config.yaml
encoder_arch: "res2net"
model: "image captioner"
dataset: "patchworks of several textures"
train_examples: 36250
image_size: 64
crop_scale_min: 1
horizontal_flip: true
rotation_deg: 5
tokenizer: "word"
vocab_size: 40
encoder_norm: "groupnorm"
encoder_activation: "celu"
encoder_weight_standardization: false
encoder_depths: [2, 2, 5, 2]
encoder_kernel_size: 3
encoder_stem: "deep"
encoder_widths: [128, 256, 512, 1024]
fusion: "cross_attention"
label_smoothing: 0.05
decoder_width: 384
decoder_layers: 7
decoder_norm: "layernorm"
decoder_norm_position: "sandwich"
decoder_activation: "relu"
decoder_mlp_ratio: 2
decoder_head_dim: 48
decoder_fused_qkv: true
decoder_bias: "none"
decoder_qk_norm: false
decoder_parallel_block: false
decoder_dropout: 0.05
decoder_inner_norm: false
decoder_positions: "learned"
decoder_cross_attention_every: 1
decoder_tie_embeddings: false
init: "torch_default"
optimizer: "muon"
muon_scale: "original"
learning_rate: 0.0086
momentum: 0.95
nesterov: true
orthogonalizer: "newton_schulz_5"
adamw_lr_other_params: 0.0029
max_grad_norm: 0.5
gradient_noise: 0.3
max_steps: 11400
batch_size: 128
epochs: 40.3
lr_schedule: "linear"
final_lr_fraction: 0
warmup_steps: 220
weight_decay: 0.08
adamw_weight_decay_other_params: 0.05
Rows from block 4 of the image encoder, named by matrix and row number. Each number is 128 + 24 x the weight over its row's rms, rounded and kept within 0 to 255. All counts start at 0.
# mid10: scale 2 3x3 conv (encoder.blocks.4.mid.1.0.weight, 128x128x3x3), inputs 96-107, a 3x3 kernel for each
mid10.46 [141 135 133  84 100 123 157 132 127 150 126 118 148 113 104 125 133 133 103 134 141 133 139  95 130 118 105 158  97 123 111 131 130 125 165 120 125 131 135  92 124 117 157 145 157 121  68 140 149  99 131 102 132 100 150 117 110 130 142 171 130 159  93 153 118  80 132 114 112 131 133 132 111 139 138 126 118 126 158  93 107 100 102 155  80 109 148 140 175 146 127 171 147 122  86 158 137 102  89  96 141 104 145  61 168 150 101 112]
mid10.47 [161 131 105 141 140  74 148 136 133 121 106 122  91 140 150 111  94 139 144 114 114 167 124 125 147 146 154 150 130 117 151 132 160 146 124 128 143 108 170 162 126 106  81 114 153  85 138 102  96 151 110 151 120 148 177 122  96 134 137 141 140 162 169  89 148 134 114 119 133 147 122 136 123 158 120 129 150 127 121 110 104 120 130 136 111 102 106 137 116 168  71  96 116 122 143 109 105  92 129 156 166 170 116 133 110 139 113 122]
mid10.48 [120 144 138 140 134 108  95 126 134  99 108 115 102 109 135 157 106 139 151 138 128 159 129 106 156 166 147 140 119 115 125 140 125 163 130 114 162 143 120 112 110 120 115 118  95 131 127 104 172 126 172 130 132 148 134 161 120 125 122 100  94 142 139 115 140 146 136 107 106 158 104 138 118 129 138 120 111 131 157 107 153 154 125 154 134 126 118 154 145 132 141 155 165 141 145 119 134 103 181 160 165 141 135 121 129 117  51  87]
mid10.49 [161 128 131 124 129 140  92 134 149 133 113 112 132 117 118 100 146 123 117 125 155 139 100 103 131 150 117  98 100 126 136 184 108 125 107  85 148 139 132 158  94 108 103 136 143 124  91 122 160 108 108  94 143 156  95 131 140  92 124 141 108 100 133 127 141 169 102 110 121 135 134 129 144 129 152 128 123 134 128 133 149 156 140 129 157 121 140 126 150 102 115 137 104 116 121 150 103 138 138 169 140 128 109 109  99 156 112 160]
mid10.50 [130 156 143 125 157 128 136 106 141 135 161 140 123 120 121 110 121  99 126 120 174 115 105 149 139 158 112 141 141 127 127 134 132 132 119  95 109 136 119  81 101 109 129  87 135 159 100 151 132 121 112 103 109 142 122 111  93 158  98 133 137 170 145 155 163 134 140 135 132 104 147 147 139 108 144 133 140 134 141 132 141 104 150 133 113 125 143 143 106 130 151 117 141 142 145 166 177 191 176 165 136 120 142 141 100 120 143 117]
mid10.51 [102 124 173 121 159 153 117 139 122 150 170 155 124 102 100 112 162 151 164 139 137 133  72 139 121 117 118 119 129 129 115 120 140 109 112 130 120 152 151 114  95 129 135 135 124 120 128 145 138 118 120 145 149 116 143  89  76 120 109  96 155 160 167 155 133 132 131 112 117 125 137 131 121  77  97 109 144 150 121 146 140 119  82 118  83 147 158 108 102 117 174 149 148 116 112 100 105 110 106 148 122 155  96 151 129 127 107 168]
mid10.52 [129 108 146 126 164 129  90 148 119  99 131 129 147 116 135 122 155 159 110 138 145 139 148 139 133 176  94 144 106 140  97 137 145 144  95 156 125 145 134 140 116  89 160 157 171 110 131 123 109 109 122 112 134 119 112  97  93 130 146 158 142 133 134 117 132 132 161 126 117 161 115 152 125 149 115 113  78 180 101 175 170 126 143 119 146 150 155 147 134 142 127 130 118 152 120 153 110 114 120 153 115 156 131  87 109 131 136 109]
mid10.53 [138 107 114 130 142 138 119 144 161 123 134 106 114  90  96 117 103 159 144 116 103 105 126 143 119  96 132 128 151 103 113 145 151 106 111  72 146 184 143 126 157 156 157 107 177 143 126 137 132 117 126 136 116 119 110 112 131 126 156  94 102 151  96 118 129 133 153 134 131 132 149  77  99  91  91 150 159 126 167 131  88 124 100 111  92 146 107 121 154 140 147 117 170 141 100 156 180 136 121 116 133 147 170 110 163 124 133 101]
mid10.54 [121 158 127  90 115 109  92 109 107 106 112 109 172 113 104 123 113 110 132 109 168 170 118 159 166 143 133 114 171 185 160 116 105 109  87  76 117 119 107 105  98 172 104 119 117 101 129 111 138 147 126 105  96 119  91 140 156 130 139  80 154 137 124 144 151 137 132 151 119 127 117 111 152 140  75 173 158 127 137 134  87 104 117 130 124 154 134 122  96  93 171 152 186 140 160  95 129 113 100 139 126 123 127 141 112 132 128 128]
mid10.55 [143 152 142 113 119  82 118 113 122 130 108 161 132 100 136 178 176 191 124 155 126 121 129 131 137 117 129 137 124  98 137  75 141  87 122 127 149  98 131 132 117 136 120 125 135 132 152 116 120 134 152 129 116 119 135 138 143 105 133 126  90  91 121 119 141  94 109 137 145 131 113 133 116 140 135 152 153 147 120 101 126 143 134  90 128 107  96 107 104 116 164 135 146 129  74  88 104 116 143 144 130 117  92 116 147 128 150 164]
mid10.56 [143 115 160 142 111  96 134 118 142 145 135  94 102 150 115 121 147 137 111 117 143 146 147 123 132  98 151 122 147 127 110 171 130 145 139 126 136 117  87 155 133 149 115 135 157 132 115 124 135 125 107 150 144 135 157 149 122 144 110 163 117 113 106 139  87  95 124 137 120 104 104 138 116  98 138 172 125  85 159 124 130 167 167 141 173 105  90 108 124 105 121 181 113 124 103  82 125 110  98 144 155 134 128 121 127 148 128 135]
mid10.57 [139 104 122 132 116 152 121 139 131 115 104 115  92 114 116  80  89 107 140 131  86 149 130 110 114 109 128  97 147 138 147 167 152  73 125 114 125 106  99 123 103 140 139 148 123  93 140 101  95 137 130 108 128 160 125 105 106  91 177 146 171 104 158 126 125 144 101  79 125 129 103 151  87 134 175 134 157 140 141 144 126 114 136 126 142 130 124 182 161 123 101 154 145 122 112  92  90  86  89 156 134  94 135 126 142 117 144 130]
mid10.58 [130 113 135  85 141 138  88 132 149 190 119 167 126 142 134 129 114  90 109 143 131 107 125 102 128  96 137  74  82  80 111  90 115 140 157 128 127 132 132 163 120 152 144 126 139  84 149 130 128 124 111 135 152 120 130 156 127 124 162 108 182 102 109 153 156 104 136 119 129 126 144 107  95 126  91 156 110 101 121 123  96 110 119 127  90 108 153 122 127 145 130 165 144 156 150 115 105 108 133 131 109 145 110 106 126  87 124 126]
mid10.59 [ 73 144 135 111 125 148 127 156 177  73 145 120 152 175  67 157 144 131 126  95 119 151 149 117 127 155 102 153 123 115 127 152 141 115 137 102 137 129 146 129 157 101 138 136 170 132  87 135 137 142 130 134 133 125 140 122 175 165 130 118 138 107 131 118 124 139 152 145 103 131 114 111 156 122 142 101  97 132 155  53  88 149 132 199 116 124 162  85 117 145 114  74 145 160 125 106 150 107 104 137 140 108 160  99 106 116 138 132]
mid10.60 [141 131 143 100 127 158 128 144 128 144  84 176 101 125 163 135 156 116  85 138 115 126 146 127 164 164 143  92 115 101 136 158 115  99  90  75 120 129 163 112 126 154 139 139 135  76 137 127 122 125 132 114 132 153 125 210 135 119 117 131 132 134 108 105 105 104 139 127  96 141 152 151 128 114  59 124 110 158  92 120 114 105 178 151 120 154 117 143 120 117 178 114 123 158 125 161 135 157 117 103 122 131 123 110 145  96 145  91]
mid10.61 [110 176 172 126 133 124 174 107 128 129 138 140 141 146 118 110 130 159 177 106 138 145  98 109 145 124 145 133 128 132 169 107 101 185 184  59 137 113 121  90 124 118 116 121 158 110 105 132  98 117 131 120 164 132 122 158  90 153 150 142 134 132 130 104 124 119 118 130  98 126 115 117 120 106 157  76 104 142 105 116 110 122 121 145 127 160 153 126 131 146 126 145  96 168 198 140 126 133 130 112 137 112 164 128  85 137 131 117]
mid10.62 [130 111  96 145 143 136 102 110 143 134  96 154  68 112 165 137 156 108 135 111 137 129 151 133 121 109 126 118 151  87 197 124 142 125 172 103 154 132 127 150 137 127 131 131 141 140 124 122 122 155 134 118 159 114 136 146 118 130 124 154 142 134 138 134 115 124 135 123 124 137 165 120 146 131 109 142 129  87 159 161  97 138 123 104 135 134 124 128 132 135 192 147 119 151 146  91 133 119  63 134 140 137 159  99 100 158 112 143]
mid10.63 [115 128  94 145  93 135 118 176 140  80 104  99 134 152 115 149 145 118 136 148 124 133 137 147 146 116 134 132 137 151 110 121 123  94  99 145 101 173 122 134 128 136 135 120 155 112 142 150 128 115 175 174 110 164  76 131 128 148 115 150 134 127 145 125 115 166 157 121 113 154 145 131 113 184 129 120 122 110 107 152 127 101 145 130  99 106 158 125 144 114 126 142 147 102 146 137 157 136 173  95 116 126  94  86 115 134 155  99]
mid10.64 [112 131 119 145 172 140 144 111  88 126 106 131 141  74 122 150 118 103 134 133 169 151 128 140 118 115 151 157 147 153 162 157  77  92 164  76 140 104 108 127 135 114 134 130 126 118 132 159 140 129 141  92 100 109 112 124 103  90 135  85  79 154 192 104 135 129 159 123 119 119 166 120  97 104  86 135 132  92 140 160 127 133 145 127 116 124 156 146 132  99  93 165 160 138 104 140 141  94 120 130 138 100 126 100 125 135 139 121]
mid10.65 [162 106 149 134 156 155 116 102 127 132 130 138 113 139 175  99  75  85 138 114 138 153 127 116 107 123 107  75 136  67 114 126 159 150  68  92  95 145 120 106 117 139 137 149  75 109 152 101 114 124 122 127 146 120 132 156 128 156 141 137 120  94 135 102 153 156 160 143 128 149 106 125 137 114 135 104 105  95 118 165 147 111 122 157  83 170 160 131 189 126 133  99 114 188 133 135 110  86 130 100 134 159 140 148 148 121 114 137]
mid10.66 [150 156 117 156 157 146 108 150 134 143 127 132 136 151 124 100  80 144 111 118 143 134 162 133 126 154 158  98 150  61 157 147 137 178 126 148 156 160  81 134 117 119 140 136 111 103 149 106 114 114 114 100  95 119  84 142 124 138 140 181 152 103 109 121 103 117 128 111 108 159 140 136 159 116 121 120 114 104 134 184 150 163 119 148 151 135 151 141 145 121 114 137 141 151 107 134 110 101  83 125  98 182 180 131 110 112 171  90]
mid10.67 [127 101 160 141 111 122 121 162 162 136 134 136 105 142 110 132 130 107 100 191 131 123 125 103 136 127 101 121 125 175 182 144  99 116 116 129 126  88 118 152 141  92 132 105 123 170 154 128  93 120 129 140 117 134 145 140 163 161 158 138 170 158 127 126 156 179 133 100 139 138 118  76 110  90 128 123 136 140 170 131 124 119 152 122 161 161 108  90 138 127 162 122 163 116 139 123 130 138 101  84  90 132 163 133 137 101 113 120]
mid10.68 [140 104 161 111 152 180 154  89 141 142 152 134 141 128 129 142 167 103 121  88 180 105 143  76 125 126 199 130 136 151 147 124 144 109 110  96 103 137  94 132 146 106 141 130 165 152 139  99  99 118 123 100 168 155 136 125 133 117 108 117 145 144 115 108 162 113 131  99 137 110 131 135  77 117 158 133 107 132 133 101 166 147  84 101 139 158 145 118 146 138 130 129 111 155 189 143 108 100  88 113 122 108 142 105 148 138  64 138]
mid10.69 [128 140 115 136 163 160 154 125 151 108 135 124 120  95 102 170 115 131 102 148 147 146 126 116 111 137 167 117 143 120 126 162 147  81 133 125 119 114 104 126 133  88 147 132 189 175 134 186 160 158 140 110 136 137 142 137 126 127 149 130 149 141 110 141 160  82 152 121 101 104 127 107 142 163 142 113 141 149 112  79 135 188 171 137  95 103 114 150 136 139 164 110 111 140  79 134 166  96 115 147 136 141 108 162 105  99 136 148]
mid10.70 [ 63 112 135 130 141 123 144 135 159 133 166 133 186 118 140 120 205  70 119 140 132 106 118 112 130 141 142  92 160 160 127 128 151 157 131 112 170 105 132  87 139 109 150 116 116 103 163 149 137 182 119 109 126 126  94 156  95 147 161 149 110 157 141 144 122 112 143 110  97 148 150 101 155 123 109 140 129 172 141 100  95 115 110 103 108  99 132 131  91  98 103 111 109 139 143 128 157 122 100 100  50 111 129 110 127 123 132 102]
mid10.71 [144 156 137 137  96 130 154 170 122 114 124 147 120 146 129 174 127  98 128 145 135 143 128 135 130 145  88  98 135  96 127 124 125 169 146 114 161 132 119 139  93 109 130 130  84 126 164 111 106 125 126 142 129  65 161 118  94 121 127 115 139 144 164 159 115 111 118 117 105 118 132 143 142 152 162 167 120 128 158  83 125 149 112 159 115 127 137 142 155 147 132 163 135  89 148 155 128 115 136 133 142 136 156  84 104 125 154 133]
mid10.72 [118 101 136 109 148 136 118 129 113 136 165 113 151 124 158 121 102 108 108 108 129 124 126 115 140  97 137 149 139 128 154 114  92 133 128  95 126 103 110 168 147 108  87 112 160 120 119  76 147 136 122  91 139 114 134 142 127 137 137 140 134 124 131 150 162 132 109 127 158 123 100 108 139  62 102 142 126 126 117 109 133 120 142 141 129 125 116 137 105 141 143 149 126 142  97  83 114 130  83 118 138 116 161 101 107 136 146 135]
mid10.73 [ 90 109 103 126 141 109 133 141 138 117  78 115 154 149 123 103 149 149 147 137 156  87 139 153 152 151 159 120 169 119 136 137 128 109  91 117 116 153  99 146 104 159 152 115 121 138 111 117 117 122  98 157 139 141 107 142  89 151 158 101 126 150 104 127 143 160 108 121 125 126 108 120 170 109 124 120 134 145 155 135 144 121 149 160 140 132 158 129 120 157 116 157 147 153 121 161 117 130  94 120  93 154 111 144 122 156 103 165]
mid10.74 [138 145 142 148 118 156 103  92 112 146 105 140 134 124 116 122  53 109 125 130  89 145  93  97 144 110 130 128 146 153 179 123  92 147 108 118 131  97 164 113 123 122 145 118 118 132 136 118 148 141 110 139 111 113  97 133 143 100 101 111 182 158 144 115 133 153 130  99 108 115  76 127 125 114 112  93 170 117 115 155 157 124 107 122  71 171 153  90 165 105 115 157 167 132 165 200 163 137 175 124 106  99 123 145 142 141 120 159]
mid10.75 [100 150 110 152 126 147 111 164 148  72 112 147  98 112 114 128 167 135 112 119 145 137 147 136 138 116 100 135 137 133 101 150 111 144 102 142  98 109 138 126 146 140 163 130  74 125 103 142 141 146 140  99 105 137 111 129 103 151 150 132 107  98 141 113 126 135  98 132 129 158 139 170 139 165 134 110 126 119 131 117 109 133 125 148 134 111 157 125 145 142 152 139 134 164 135 135 118 122 131 124 126  72 144 146 148 151 133 117]
mid10.76 [130 114 107 127  86 123 144  95  72 138 147 131 106 136 102 148 128 165 123 124 133 133 152 101 133 121 123 111 183  80  76 170 121 132 122 140 141 146 131  98 143 124 127 135  80 150 102 139 115 153 148  73 124 150 138 110 154 157 138 163 158 138 131 125 176 115 102 140 182 124  91 149 135 116 120 141 104 144 107 138 147 104 100 108 128 145 122 155 110 112  99 141  99 126 132 113 121  94 130  77 150 131 128 117 152 136 130 116]
mid10.77 [128 128  93 113 158 146 112 158 126 127 127 118 137 113 164 115 134 107 108 132 108 105 122 144 140 133 102 103 114  88 151 126  60 133 107 107 149 123 128  85 115 148 113 107 168 138 148 140 157 150 124 166 129 107 139 118 165 103  95 118 146 127  96 142 124 144 146 121 145 117 139 153 145 100 128 114 102 116  88 102  88 142 123 182 107 147 164 131 108  92 165 132 153 130 128 121 144 159 133 154 175 162 117 156 136 114 128 125]
mid10.78 [117 114 136 125 165 113 117 144 156 108 128 134 101 133 111  98 129 113 150 123  75 148 125 117 121 154 129 123 100 142 106 139 124  71 106 179 102 105 108 129 137 120 151 116 123 154  99  84 135 153 122 148 151  73 189 133  84 137 128  71 108 172 143 146  93 152 114 112 148 100 125 119 151 116 120 156 163 110 149  98 146 155 163 151 107 113 161 125  76 136  99 129 156 121 139 143 126 119  94 120 146 134 105 137 148  97 131 165]
mid10.79 [ 92 120 147  89 115 133 129 136  86 106 164 165  83 183 143  99 148 164  87 121 142 153 106 106 101 139 142 133 164 145  94 139 104 155 125 137 104  86 131 124  96 103 131 110 116 123  99 159 116 108 107 123 140 130 141 145 152 130 106 130 127  96 117 135 161 158 116 143 130 135 138 138 130 134 111 168 126 101 167  87 133 148  98 119 169 105 110 118 130 128 112 124 129 112 155  82 148  93  89 138 130 138 104 120 107 142 119 139]
mid10.80 [118 140 111 109 131 140 134 103 130 111 138 110 116  98 107 133 138  88 145  97  95 123 111 144 132 114 138 174 110  98  85 135 136 119 113 140  93 121 148  93 118 141 143 152 107 122 121 144 145 114 145 109 160 139 107 123 113 139 156 115 115 129 121 159 132 131 158 129 114 124 104 134  97 163 136 124 111 181  97 169 131 103 126 118 110 156 151 132 133 141 108 151 145 132 165  76 140 107 139 141 169 126 130 112 127 119 131 114]
mid10.81 [122 101 129 131 118 118 138 143 124 129 154 111 130 147  75 111 110 100  93 150 101 100 145 144  92 139 112 107 106 144 110 129 108 156 149 120 105 158 139 121 108 147 121 116 143 162 155 130 108 103 137 106 129 143 103  91 163 134 161  97 168 163 174 161 123 128 141 137 131 103  91 144  93 162 167 139 112 120 107 189 130 140 120 125 127 101 146 171 115 103 116 121 127 156 134 152 179 133 152 144 122 153 145 155 151 176 140 125]
mid10.82 [163 125 136 139 110 138 112 140 111 129 155 127 108 135 133 104 162 154 101 138 118 108 116 119 156 140 122 166  95 155 149 104 187  89 178 158 145 130 121  76 143 109 113 139 107 106 174 162 100 161 120 158 107 162 126 123 141 150 127 148 124 145 116 135 145 139 139 129 145  85 127 145  90 136 138 179  79 137 115 142 102 143 165 159 117 112 150 100 159 138 128 123 143 148 130 139 177 147 130 136 173 107  68 140 117 131 179  91]
mid10.83 [151 117 150 169 133 149 111 140 111 116 165 109  97 108 130  87  99  92 137 123 145 135 123 112 164 142 111 127 137 129 160 140 114 104 162  88 124 117 149 122 102 137 144 147 132 155 115 113 146 102 135 125 120 135 169 148  99 108 132 137 142 131 121 145 109  94 138 139 119 147 151 113 108 123 164 107  86 122 151 157 176 156 146 153 106 107 127 123 142 117 173 168 109 128 122  86 102  92 116 126 136 124 136 113 158 115 163  99]
mid10.84 [143 118 157 128 115 118 160 130 146  86 125 150 165 159 151 114 113 109  98 110 121 134 115 121 151 112 161  76  92 150 110 191 144 134 140 128 113 119 137 157 126 145 137 137 146 150 123 125 102 135 147 118 155 159 103 137 126 142 113 129 108 106 123 147 126 135 120  85 141  82 119 140 107 121 130 123 143  98 150 150 171  80 133 144 129 149 129 127 127 109 133 135 136 140 111 144 105 130 136 120 136 130 124 162 143 140  86 113]
mid10.85 [142 157 145 170 156 131  94 126 114 128 163 112 147 185 125 136 127  72 148 125 121  98 139 107 141 124 147  96 129 148  99  91 130  79 121 143 104 156 134 129 120 153 120 116 104 153 133 139 148 129 128 143 174  85 145 130  95 125 125 131 140 147 141 120 136 145 126 143 130 124 174 132 113 121 151 164 174 145 132 100 116  83 135 118 121 125 120 122 117  83 116 112  94 129 101 111  99 109  97 142 130 121 165 136 145 115 174 141]
mid10.86 [164 123 106 115 133 106 159 174 130 128 131 121 153 121 161 139 121 175 104  99 148 163 160 189 131 138  94 126 130  93 143 134 158 136 133 163 144 138 124  99 139 101 105 146 158 102 123 140 137 134 110 160 104 110 161  89 139 122 127 129 117 126 127 148 122 138 110 113 130  92 106 117 165  86 130 124 120  94 135  96 125 176 156 142 123 153 114 139 126 117 148 118 136  87  94 114 133  70 108 115 135 128 136 144 103 118 135 119]
mid10.87 [117 134 136 117 109 138 132 151 139 162 151 136 133 106 135 114  85 108 158 149 109 143 128  96 132 144  94 135 119 177 114 119  93 147  50  77 118 123 128 128 125 147 139 133 140 138 135 118 150 129 114 145 121 106 121 150 108 110 139 143  98 111  81 144 120 141 146 116 106 121 122 118 136 154 125 115 130 155 129 161 172 160 147 153 146 114 165 127 150 190 160 139 119 121 128 127 132 109 107 100 129 137 138 159 137 131 134 129]
mid10.88 [137 129 127 123 125 154  98 113 122 126 111 114 116 131  89 122 127 120 125 122 130 128 109 145 123 101 132  93 109 119 133 117 131  97 137 111 145 101 132 117 153 144 100 115 121  93 102 108  90 121 118 120 115 132 114 142 156 159 159 142 107 170 103 130 149 145 122 101 136 152 123 124 114 123 115 135 159 112 130 127 129 189 148 126 132 139 123 119  82 156 112 124 125 144 164 188 158 144  90 139 113 113 113  81 150 125 120 125]
mid10.89 [145 136 105 153 122 158 141 104 186 125 121 129 131 152 134 106 155 111  99 125 133 100 149 161 116 109 140 136  94 108 155 148 129 126 125 132 129 131 113 140 123 119  91 137 169 131  77 115 120  89 119 135 133 134 149  55 142 114 110 122 130 150  84 131  82 147 177 119 139 141 118 149 147 119 164 110  97 116  95 185 126 144 134  86 124 146  99 114 160 153 102 158 160 124 156 138 169  99 101 140 147 185 134 129 135 142 114 106]
mid10.90 [114 103 141 105 142 129 108 102  97 131 110  89 181 132 109 126 140 147 127 121 151 132 162 121 121 113 107 130 113 111  89  49 168 111 138 181 144 105 128 127 170 107 147 114 112 103 124 163 107 123 146  91 106 129 144 144 137 122  94 133 144 131 132 116 129 113 141 136 140 147 110 125 130  95  87 146 129 145 143 129 126 143 128 127 160 131 164 151  87 122 189 116  93 136 109 149 119 125 133 124 141 125 156 118 115 100 121 130]
mid10.91 [157 135 175 161 136 111 103 150 140 128  99 134 118 200 161 171 150 119 155 139 130 107 119 136  96 146  96 117 115 153 117 175 107 131  94 130 174 142 147 135 136 104 134 139 110 115 127 168 160 114 116 124 150 110 171 126 159 108 162 153  76 102 108 154 118 126 103 130 106 141 121 137 153 174 117 120  99 128 117 126 125 128 118 142 145  72 131 123 119 120 174 149 163 116 113 150 113 131 119 114 127 144 142 142 118 131 146 133]
mid10.92 [171 138 134 154 119 118 133 149 128 156 153  78 134 107 142  87  98 182 147 136 111 157 113 112  99 141 136  99 117 121 170 169  95 155 114 131 109 103 118 122 108 101 124 127  98 127 120  86 101 105 111 144 129 138 114  90 107 117 154 163 102 106 130 135 115 141 127 126 135 143 147 141 131 101 114 165 150 167 118 112 102 126 145 134 125 110 118 152 150 161 114 137 132 118 166 127 122 116 100 132 114 138 130 144 103 160 144 135]
mid10.93 [ 63 141 155 126 134 128 154 146 105 125 139 125 140 109 126 102 156  99 125 136 133 115 180 117 154 124 140 120  96  94 106 141  59 133 161  80 161 112 145 137 108 120  94 117 129 130 141 118 112 157 151 146 119 103 122 101 140 148 159  91 170  97 103  95  88  76 151 123 122 106 128 112 123 132 104  67 101 160  94 131 164 132 115 147 148 139 154 166 201 172 125 138 145 187 139 169 151 172 169 160 131 134  84 128 114 138 105  99]
mid10.94 [ 92 107 127 100 140  92 129 157 130  97 103  73 119 111  62  95 117  95 103 161 117 126 134 126 155 165 129 160 103 139 134 132 101  96 132 135 127 142 115 104 129 146 112 112 102  98 129 100 145 132 142 118 127 113 109  78 156 124 130 144  96  96 111 124 114 134 148 164 108 111 150 154 130 137 112  93 127 111 108 121 129 153 134 146 181 142 172 144 103 144 125 132 135 126 144 148 136 151 125 105 160 134 120 139 109 128 169 121]
mid10.95 [ 80 104  87 120 156 125 147 113 137 170 113 119 101 142 148 163 110  80 133 132 175 123 133 110 124 147 106 163 189 140 139 114 130 152 163 126 138 134 110  90 113 101 129 120 116 138 125 107 108  66 123 123 148 157 117 128 108  87 128 105 133 152 135 134 119 133  81 125 102 105 120 132  90 113 106 119 132 124 149  93 145 108 143 116 119 111 105 112 152 139 145 114 126 107 104 176 127 134 160 102 148 115 118 111 138 153 133 122]
mid10.96 [149 133 106 112 113 136 160 165 162  89 122 113  66 171 143 136 160 110 105 123 105  95 149 107 108 116 117 129 148 159 162 161  93 173 174 121 148 163 148 140 113 122 161 110 117 116 126 101 113 147 150 114 110 134 138 137 152 114 125 139 129 156 166 118 150 130 105 125 139 132 126 158 185 157 112 177 158 168 146 128 165 131 102 104 146 103 129 143 119 119 132 127 118 167  80 128 121 132 118 119 167 123 123 143 137 125 117 117]
mid10.97 [157 142 132 157  95 131 110 114 102 123 103 110 103 140 138 124 108 139 133 157 127 161 110 132 113 136 136 146 141  93 123 147  87 146 146 184 129 136 138 130 110 156 136  95 142 133 147 114 140 135 112 149 130 116 104 128 146 139 158 171 151 106 130 124 112 130 146 166 119 145 120 135 115 100 153 175  91 144 123 126 168 135 136 147 126  98 114  91 124 137 120 191 161 121  79  78 151 135 129 135 136 187 122 130 136 137 102 115]
mid10.98 [139  91 133 115 145 111 154 120 113 166 159 117 134 154 135 159 102 132 119 134 102  96  97  56 129 121 121  83 101 147 134 125 163  95 149  94 117  95 124 134 131 109 111 153  79 147  81 144 145 184  86 100 112 110 128 117 126 109 148 111 114 154 179 135 153 142 125  88 128 118 122 182 146  96 128 123 135 158 114 137 122 137 124 132 105 125 147  98 122 109  96  90 126 140 138 160 198 165 157 175 122 131 119 126 143 134 157 186]
mid10.99 [154  92 137 177 121 131 122 157 122 123 127  87 117 106 111 110 117 114 130 174  98 125 105 102 103 123 133 107 133 106 149 166  98 144  51 160 121 161 145 126 107 136 132 125 103 167 128 160 128 109 133 116 152 164 132 132 117 107 137  98 150 137 116 116 144 164 154 106 159 131 144 163 132 152 120 146 123 107  47 166 112 135 129 138 136 125 181  96 124 117  96 124 124 180 102  90 148  90  99 121 130 111 102 137 143 125 135 108]
mid10.100 [132 178 173 138 133  87 115  88 121 126 130 156 141 106  81 107 152 118 120 151 140 123 145  98 139 135 132 175 102 134  97 115 134 132  85  94 165 165 148 157 135 127 134 171 158 133 121 164 119 147 118 138  94 147 133  99 130 137 122 136 102 120  90 122 140 138 140 174 144 134 129 156 127 129 110 172 146 114 151 142 135 178 150 115  92 114 138 150 119 161 109 143 153 132 127 111 114 156 155 121 107 123 130 139 178 164 133 172]
mid10.101 [111 142 125 129 156 139 117 118 100 148  66  87 120 119 108 137 136 107 118 154 127 113 147 189 108 115 159  90 114 102 187 133 148 102 172  53 135 112 140 134 152  89 130 118  99  71 154 107 137 117 122 136  95 139 105 119 113 122 158 148 166 102 144 150 153 123 135 117 126  93 140 122 137 176 143  97 148 126 103 140 111 142 147 167 144 129 148 131 120 111 126  69 135 174 140 119 150 129 136 167 147 150 139 113 153  98 128 110]
mid10.102 [176 134 115 137 116 134 127 139 121 120 180 113 130 190 127 111 127 115  98 119 128 100 100 113 129  83 126 155 129 103 119 122  80 150 126  84 114 153 106 135 137 127 182 156 130 131 111 147 186 141 147 112 103 123 152 138  89 127 138 172 143 104 156 110 104  94 139  99 167 118 155 153  63 178 124 104 142 113 152 141 139 117 109 121 111 137 156 143 112 155  93 142 151 127 125 136 100 109 161 175 115 128  91 130 100 159 105 132]
mid10.103 [106 132 118 134 166 105 122 134 139 148 135 162 119 124 141 126  73  86 125 121 110 134 124 126 124 142 129 159 100 114 135 126 165 140 110 136 125 126 136 115 160 129 127 132 136 133 130 130 137 135 116 118 105 129 113 138 132 113  99 116 173 160 117 107 113  96 121 121 138 135 136 138  85  91 120 116 118 106 178 188 111  90  90 111 144 162  60 157 175 124 147 145  99 153 152 101 136 132 122 121 124 112 143 106 111 141 173 102]
mid10.104 [108 123 138 145  91 126 114 100 114 165 117 127 113 104 128 134 141  97 142 129 136 161 145 145 120 102 152  85 100 132 103 129  74 130 124 101 177 146 149 123 143  85  93 116 102 134 133  99 118 137 138 150 121 172 160 121 114 136 104 128 110 126 146 144 162 138  92 173 145 133 123 102 124 138 142 164 118 161 127 136 176 139 128 144 121 179 147 142 159 114 142 122  94 125 119 160 112 130 110 123 118 103 176 130 119 134 154 175]
mid10.105 [163 140 127 127  89 151 111 106 120 124 144  84 104 150 127 136 121 177 144 135 133 150 132 106 115 144 136 106 154 104 112 139  70 166 160 126 127 123 137 105 145 133 202 135 156 135 142 124  97 164 167 149 152 126 121 129 153 151 110 105 154 120 143  63 148 144 130 117 157 120 142 136 102 159  83 124 138 111 117 128 131 152 138 117 128 117  96 118 147 147  55 128 149  97 136 150  70 110 128  90 142 129  92 160  86 145 141 123]
mid10.106 [143 141 142 164 117 121 166 138 135 123 125  86 124  80 125 160 178 119 125 167 118 117 125 157 125  97 123 135 112 123 131 155  71 128 116 112 130 128 121 150 156 121 102 125 100 123 133 140 157 162 200 111 107 134  99 143 136 131 116 115 130 128 124 150 132 111 122 149 106 182 116  82  95  99 172 118 110 107  97 100 139 174 164 148 180 132 157 129 157 144 167  82 125 159 128  92 140  74 105 117 127 121 132 129 133 139 115 148]
mid10.107 [121 107 135 113 154 152 206 123 147 140 127 141 122 175 137  92 162 116 130 131 129 134 111 120 111 123 169 145 113  97 128 133 130 134 139 107 160 119 159 142 135 140 146 166 121 134 129 136 127 162 132  80 138 156 103 136  77 119 109  70 123  66 137 124 118 122 146 125 104 140  90  95 107 143 124 104 117  95 122 154 128 140 110 154 154 138 109 157 101 149 114 138 129 116  71 127 107 135 127 119 137 117 129 131 158 154 158 109]